Weights of a small image classifier.
Data: trained on rendered made-up planets, 18.1 epochs.
Rows from block 6, named by matrix and row number. Rows with one number belong to one attention dimension. Each number is 128 + 32 x the weight over its row's rms, rounded and kept within 0 to 255. All counts start at 0. Numbers have three digits each. After the name is the row's rms in percent of the matrix's.
# q: attention query (model.blocks.6.attn.q.weight, 192x192), inputs 0-191
# k: attention key (model.blocks.6.attn.k.weight, 192x192), inputs 0-191
q.42 078:084111080216107122128122118109141157108114126098124142158136164140118079141121134173137105105159102126166153166165104079119141141139116151074142091169139090110115084142144153088149137133142169177073148130150151109079154135063152135136158101167111176150108142111126174127106106113132159088135152118218078123118179125088119145105134153147139120151163143169090103183158130149144170143107053134173102156112132083151194122122082160069084207111077160086122119160082076172138074137102176133060089115073087149122130147096146146154095145181192138161152126135161127076145117076079086164
k.42 082:196106106178114099170148118165115127116106113124085143129100101110140101135184134089110111146103078144141164149089166169102072121144093147071076112173127136186150087157138076141159153153148184130070151139097133081143110169111107141111153110106152179116128162164125209139145097154110073137091174140138102078109116119085135137145094151104167148190157154126123143091107114166129109132052134116120133143072155170146093165097156179165150102040133184089119164116095133133111130150158108165161138115107143131117142112171078175113204110082087091146128113086112128192100172156151085045
q.43 076:106119124153095142125055115150148105096155103095148146124090123151133119157116082174103146131131094123146098145139148113077113126182164161050108176124119099131169072110124107109069140164154159190076057142186123145085103126100103131131170105136140123130144125150141148152157120135139134163144112138164127164218097131131108148152159158147142068140122149096064187128129101096143165139045110111166141112105088078164186099137084203128111162142152075135153143155109123109188121102092191076085169058125098156135088143137158143132125085163155096150174198131124131088107166056124088131
k.43 069:094113079104136122107162186107103176076112162137118150148228141100063113119136169102109089135129108139147139092148174088123094145124124110084180191122191184128082086141183121113142150154104132112124197061128070127116129070123056144168162172127166165133074122145127168157154123178122052079120156154111147099138092167141094144165137170156134107135149154096137158120077119177198142056099121123138105132120117140132123154107124153132141099095138176141078105121133103094115176141170081124081095168155082114142153125156097159086183093089120135150115121093132088139103121196112109124
q.44 087:090126092143160119101162106169127131112127131068120132097072150153152118139134185069072129114081174125170126167120113145130170112108095154151164130172075167096147147159160144147078104118124103126081217087078123091137146079106141117179071115121133125098118140126128107133108165119133127081117125094132059141061177170151141114117111137122077131172141176137105089112091197165140156147180141095096079122106207119130126201121112157156123095142137158126140147076131127170137095139105156186120095163092170099109093143071110160160163124217119128097129101113136101159100113217079161132
k.44 097:190106186160053112118165110162089137140144100134089073107082129137116165138175133188169100088166142130157149125107107109132103120180100161112073136144120069124162126123099099172189052144176119185120099162078187068117077168155141095137147083119160152132130106109129159079131111152146148129115141130111096180171151113096149111139162078142149126184143120118120124189134157071134154110110115110115089109070157101159163092143115144148117104151096152052119174175148156136094091196164101084163146115119136113093101087146115134150100112149104054189161112141092128122090173189140140094
q.45 090:107068091151184164102172118058134205106070107103097117182185158121144077154131165163137119145094131068116127105112114144145127103105103087170127135110158122128090121128151179106178117107128096092180115146092194131152131127114156139136101132163065187097103133131126071197080151100115126196145142132164143170098166025107168187134099135101115095151156158183160122122102135109103124104145106115114085146092142088151192106128099093130158084152118147161145080159167066053129110083152094160149148120083123130142137097140173179139166133128164118151114107128115135115157105143103188133
k.45 090:166223146149138158170115116192176095113134135094086131118106131156142112180124097039123175115102082171146111108123122093132138156217165146152140079112137100133125136107113127078126138186154141155120122148130117108119118171126135086118104057075128113083121143167138077117101128150172119142120154125157050117113132143121094082202160075129139136112196153133127106139176136135143136130097132129111120092139080145096096080124182128115166123112150202096141121170081118184162142156154097092101161090167142124185090105124192114090100102134131113118120176088107051121131055174167146103
q.46 080:115093083118124195099118138173102160149207150054148154140116098119179106107122191155138182129139135118129126191139136138134154081132128100136110148130151171147146182150101135052095116085115142136089137067094083146133105156149152162081065104146118102073149132135099119135071151089165114153131138163066121171081120108167072140117184125123078098124125071121145123107108116117148113129143173201126088126142132196145058110136075115125108144161162091181135158116107134162156094107177137174046104145124118128131056102187110122132145165156092106078094165117122146168128148187162120110
k.46 076:163066124118075141098079169055112198127124146099131099163147145156139145140189147134134086129099181102138170170145141134161150095075084084124201106104109133124111163051139188112115100151069124138099049061101138184127098130166133128090108131114120083138056148129096098159149144107116112139124162197136100175082185132175140126125160157139060144062086139183139157184146169181131110083170165127127125106142117126079078103145163082135117099129137141163112133154135141138129126121189123129083155156095131109118087092104191090141139158119126164095114142114153103128172165130119122115
q.47 061:189112161153187136158158153074139106125086064178131137122147104071092097079112112090182160123134128093141133069058135149118093099120125146129104105103131123083100148145172150138172163123114164144110137153110156089182140140154163143145182156126130138130127114106189113144069138134133142179126155101187137074068139108142112180133084085092122139145103111168144148133053184085106124097158147111156142123126111128124057107091208132118155077139108139139102149137143109104089146116184078120229179124125110132123143069150131111115137137076149125177124091129207189157160077119080113129
k.47 075:177171089149164120174147070121188101111084114101146129088117170132188129149130053137141128183145057140083092132141083143108133175127154129107094145128101133137090146142091162105115123121090169037186126151171111126158182123110184105149134141133151118124159168078164107091069121097181153143100097092088085139123130066137139146134150086081102122154150129117109161112158036085125151196122125185118166117184090147149121075178174122113078118113080114136129132128098159099180145146164166110145092124158149143177108138150104121135133124111103094122142152167157127140140056099108171191
q.48 074:145134137127101112185052132122096063098130109180174151151141122118171109093136132134114058154138057120158150119181134127103112154125172114081150126126132124173127123127111055166144116152153147152130087128198172127173120150126085064108213160130169153088186105175178146160117138121131099090130125140123142151175083135101092119146157102121189107149128104069112156106158027081129130134071107119163172100129103085158145152111142145112098155130093104114104142102164102109137120092089173067142180057146167126089200141142153103119111121101124116194173149143147167110096133086121095144
k.48 075:079090146095161142150125181098108174138174174138125135113207140085101100100130157163043150154131140105130138106118127127125105127063128126146135150116109157158059118152154162095130151097122139085167190078153109127061128049115142144164093181159155137140113114142094135092135107146123104130114163121105141112122028151147135125146076146144158158131101140084120155083108118109133102185123150120148171160161133139114159159096125162109150118127155139127106087070071111119137170084102184191108082183124119124180132228140120104068152134075194218114107113113117144110142114121086099133
q.49 074:183134103050059153178100159143088136112158161195192113169085115104152119086107064124128049179155094115144180141118087097162091121101113142141125107156147131094152105135101068167157124096131124116155095146139161146128123105144136106088173175100131175045202150170097131158135136136113093150090154124096114211132141138124148111152131069084181132140149150078147111075095069121098125105191095125114205112158178120124090152093157066133104136133088111135116156082140129123143172098107120166188170116106164126116132138139131100159149087085113153177148118155111119157108140152133153111
k.49 074:064097190092119184146115162124086151145157160160118110163127095115055132121161102145094157115087150131167171124078139091120152106137139138162076121105113128096139154124139121169165126155180150153147157109148173107099109103149158163168106082118086119143102061145110100048124104116141111148171099110160151110126087138124125133135035104155152109138097141123133104105108114127033168167137133141166148153139166078082210141128167163107139196169116144150096094068166150131112048094088166168117144149120108199141125158116157099130103162136197157139068089124111128067172119123136110162
q.50 096:109122117123117096063106062157045124108051172137112127109167191125156149130200097127194092107146148132103121151135139106110180112147167104130109118143105144176108116123106070157170082078158036106201089148144125108173135117132124083134099127185138129120104115154165106142179182167142080129095095137087135190160106084095180074145090144109118119117115148081144148129131124136133115171110121123083157083156181173085144105162096104207142141114127152141180064064108143098146157126127141141147161143138173120137144168128141179127128100102150140113100105138083124070134189120166141122
k.50 095:085131140087174135099148183139093134157147169131088101175161078086085142172086200130104221121118118140135132084128144101105122150182121149167136098099146120144152130129102099156082156094131142160123170144207106149108100098143116114075137131084092114132136163166100112110195157122088143120148119113161181137159084182137095155156128127204140173109125109121127110108125215132127082133113085124125125115093106070110168115073106095095183112159182164133165095140184076157096138076053139088073129102167085098136108123152163099112073100150137138182113172080116133159107134145147137150
q.51 068:079155184117150094107157131134169206142125116084113132112178109128159195119153166158162192092122091121081054096124148095160145215098083095202105135106083139117100111152089150129106128157120082085138117136098071149109102182123122157105079123114114172138096151060164145092142122140165154158163096142114149129107133163086116133118143133179107168122115086134142138151180145182090134153105144158079106188141060196137166126127103105146155132119132095097179116146114129195094129129155118124126069123149065106145150169133129140063070111147120136105101134141142100048175136088116157148
k.51 074:143154082135134148110075130089180078163099124165100145140123103136163105147087137039146115150188133089164089164167129122133161118104149084212137080117139122142091145173175145130078120097076163114117147133134077204117160145140113125131088148130141068121129142107139098221116149122134120121124136160098134118124132108162104105150166164089043067130155084118166113135158129153139130103109163142094119119147098149105053082153099039131099091174162096192159130187170108141144142109125118072122153129123129126157153072084125124131133152152069107111135142130213147113179098118129170166
q.52 059:111119108121124140109122124156063106084091115115067116131185137100168165105211150059153124137075102095160197108154134178091150085171178121075153124118137158196100170137135125102161133116144092157164161093118129137195124106174111054096139144150179130071138082132209066138118152080140107128149154164091174152119087093139137139113130120163095110143079082067153119128117129130133109138134189103141122072118116152109087097098131139118127102132138132163118089146155161086108157117148168087156154133149174105096156070172163181098127190117126110151137071148139205147105091121154108105
k.52 061:109149145140153188140119154122148172146160151061169095120132163142104137128136170214080162126078110122069144118124083132187091156126086129129145166132090174103134140143127136162077123121081117101170143147155115116098057097107131130114148136136140103137132155133078151137166145127141121092098174119134133125089072158183131133136159096169117181107112118149111174148150164122175117193139156052147157154177107073111122057100122171109128043150111166141111153153115117140150165103103117104085077134129145076103064125103161072028140119072148186121141161088097127141126134143099198168
q.53 071:096152093112139085192124214136133125124107088169135105093153110106134132074137115112188148106143134128156135109114105138164111118159180142055069142112138129175116143102083072138133144101099130139121062141175082144120100175182093069163118171157186142094172105125134155116147121152162136125165114207131131101144111170133173132155122058115177144167134088065126140068173125118119138138093114115124164134117078108129118082175076139098114068154153118144108159178152065128094122134150092053193120116157118161085161115161152096103118141091099160155122114195144097126162153083164066137
k.53 077:075118097117102155145062135077160133064126163121133110098165125125127160099095152111103104130130149132116168123077117203109109143076095065162125141123130190133086136120101153116081097104033143091164095099187095144088137113107117087167081186114128118160108058139159083152150162109161104119105134124186126149107079162131137122102115164086097135138116158149138141151134072137118154101178183160122150134144138184155133148133114098175114171135151098181114159123147063106164138086118183168095070188145180147122104159076125166107146121120173182064159115134163115105152126157072165171
q.54 065:114162142145076073171119084177176141161079121130110112144103131134099161163159120105089189089132161157141139150078165138137105122124112152113143102122143123087123117131131188116069197086087180163069177126128152153095159098102137196134134099107085152145119099074175106082084066060119108083120145070188103052110143151103078132141121135172138148138099140081122138211089158169109194078164157150135123132128142113092139098113099136112134141136167147085156112156084150229153120135144172121109128146150112119131098101114103137128090135182122167139100175156157110124142099108086189137
k.54 080:168110086169142110131160112145153116162084087175129164085102203146131124120145087151171080129136126095110064190173087125124099133135114139094081155085176095148161145164117092154177114149138131144112162151081202159142132178141131117124180118138198170116175156096113195134131147090177100107091061106058129116164131068132143166130105111117127128131153115077084145114119092126133135109093105135140101128125160159157103066147144136160080133061061128103141138156165204093102097173130084076181168096140171139085152064142111155161160112171077112145115100145121148093115123115161145126
q.55 072:138105074149116164156137073095113092191095194191082132132139198170110082173175136123160054095110132107100164181100176106138116077175151120153149098097185072152151176182095133150213155119108150105146143106078114105111072113161130118158176156134142157164157128135069079125129141140100099090128112121169103126116140049150122145147101104104134068072087168128128144120100132094149144093132127107139120117107177080136126075130150131148109115113111181109088080117137127130103099137110139168116165126143156123161081098161146182107176143149149117097109077106093181187131077179135114140
k.55 078:136201103125150152099120146129113090145135105088180122084189163122145167127102109157123120101116122132106138099121135135120100152189115201115115091116132101189127099092107136097141189137165108151144145129123127064161196108113123081085077146167114145072129159144094155090163164101116191144155140147162100134147088144139121074159165109186198194115092081099138080155129153119072107146161139101126183075171121101134165076109151166054163158122144135079115109137115142161126053149094123158164148081137110077143102112167144093165105116101139120098127205089121108139073144122163080078
q.56 073:076124144127103148093105187120121163121118111131152144148142112101180204106096164111073125186105133155136121127194101118168139186044094105155165103159132148116124095076159154154092103105104114093162122181150173171135151151099115147071073124123076143112131107134124130052134117105123158112163179134102110133132191162098132121088172131159124225167210102097123122176187112164147105161114069125082108119137109110145168166102130064146093128134141114097121136147153063153106118161115099104126068140133130116098163194062109071130104122139110172103150178144106065111121139124130138131
k.56 069:136056137117107157152142089142129113119216129170122191151116106166091161091125167134105148116127133114181147220129119142132145159074100137163110125137102114083131150148140165183084166113191129161115089136107147144062080106155166127135098073114099140152137138138103150164093104149125116108151157121129131089087167113107105126127110147076092109156115113150108092109172147139112163083117206111176077197085192173143102151119109178145140106165098079119151156075123069145094109128117141130079051109107165127124126100098143155125140131211152121134080061149099121068173171164087128139
q.57 059:175096129117083148174069161149133081119185140195198152178067108110094099126075109140116082157150111124124154147129154152114092095101148168102137126120156141114136162124185093174164190139103168151093121140118152134111118150163106166139189128129108115103178145175123146160077164151146103120076131112120116093133135171143084125146175094136144077130129153138100097139049052104136146099118106130147158095122144095135044153081133126103095164137073095111077124110094143136126160130142149161175169107178095119095136138136055110068139104137100109148139147140189177221089088165113144087
k.57 058:173096090130200088137167115101096146132167089174130103155065190125079125145127099202152092127164144160082081141128081130140163127100171159111136162118144149067134160119137134143197173120182104125166156113103175125073153072154152095128164143164166148111142102103092098085154167074124137140128080126074074123162087122150122129172114117139172089127103132090079157091120104135020137175093142150120137164160096122138137101135158175125143130122076081184115066134096154101121136145093146154122173145155106153166112128146122089153156125047128148115083152163107141091177089129131151170
q.58 101:099125114087165172121184130147149170125197116043130142128104072144130095154081169143106175179110192104120118126117123126123183089096089136122118169181131196124092135115154125070051094153148107113165130116120061158152154124124153168107058109116096076142059158106121109108121092130090130133128154136105121176086099167167171113128149154159097168166086123170113064115136122126147093170127112176158058108113116195109102147113127134126126139154143079192140164123132179103150172133143094157131050173137074164159103102121100109137128149136087128074106133112126081166092151161155162136
k.58 100:163110141139078091112140165122143187139106100061109080158084071200100089147179148137172101135114136126106163098130127131199140112098122076106140151145145119089177099086145128171108079146113129172060062158086168143152045107141089178105128114118097124193123084139156125160106126137126124151117131185112162118093225127132114151071132127099101085123194158191125166196096155170172140058115095116158096148126166111109085156143131074126123137159082142112140157147124096160083146160176081103106116166131105097106110147123124167119126131168097150155146109141109122158162165151110133097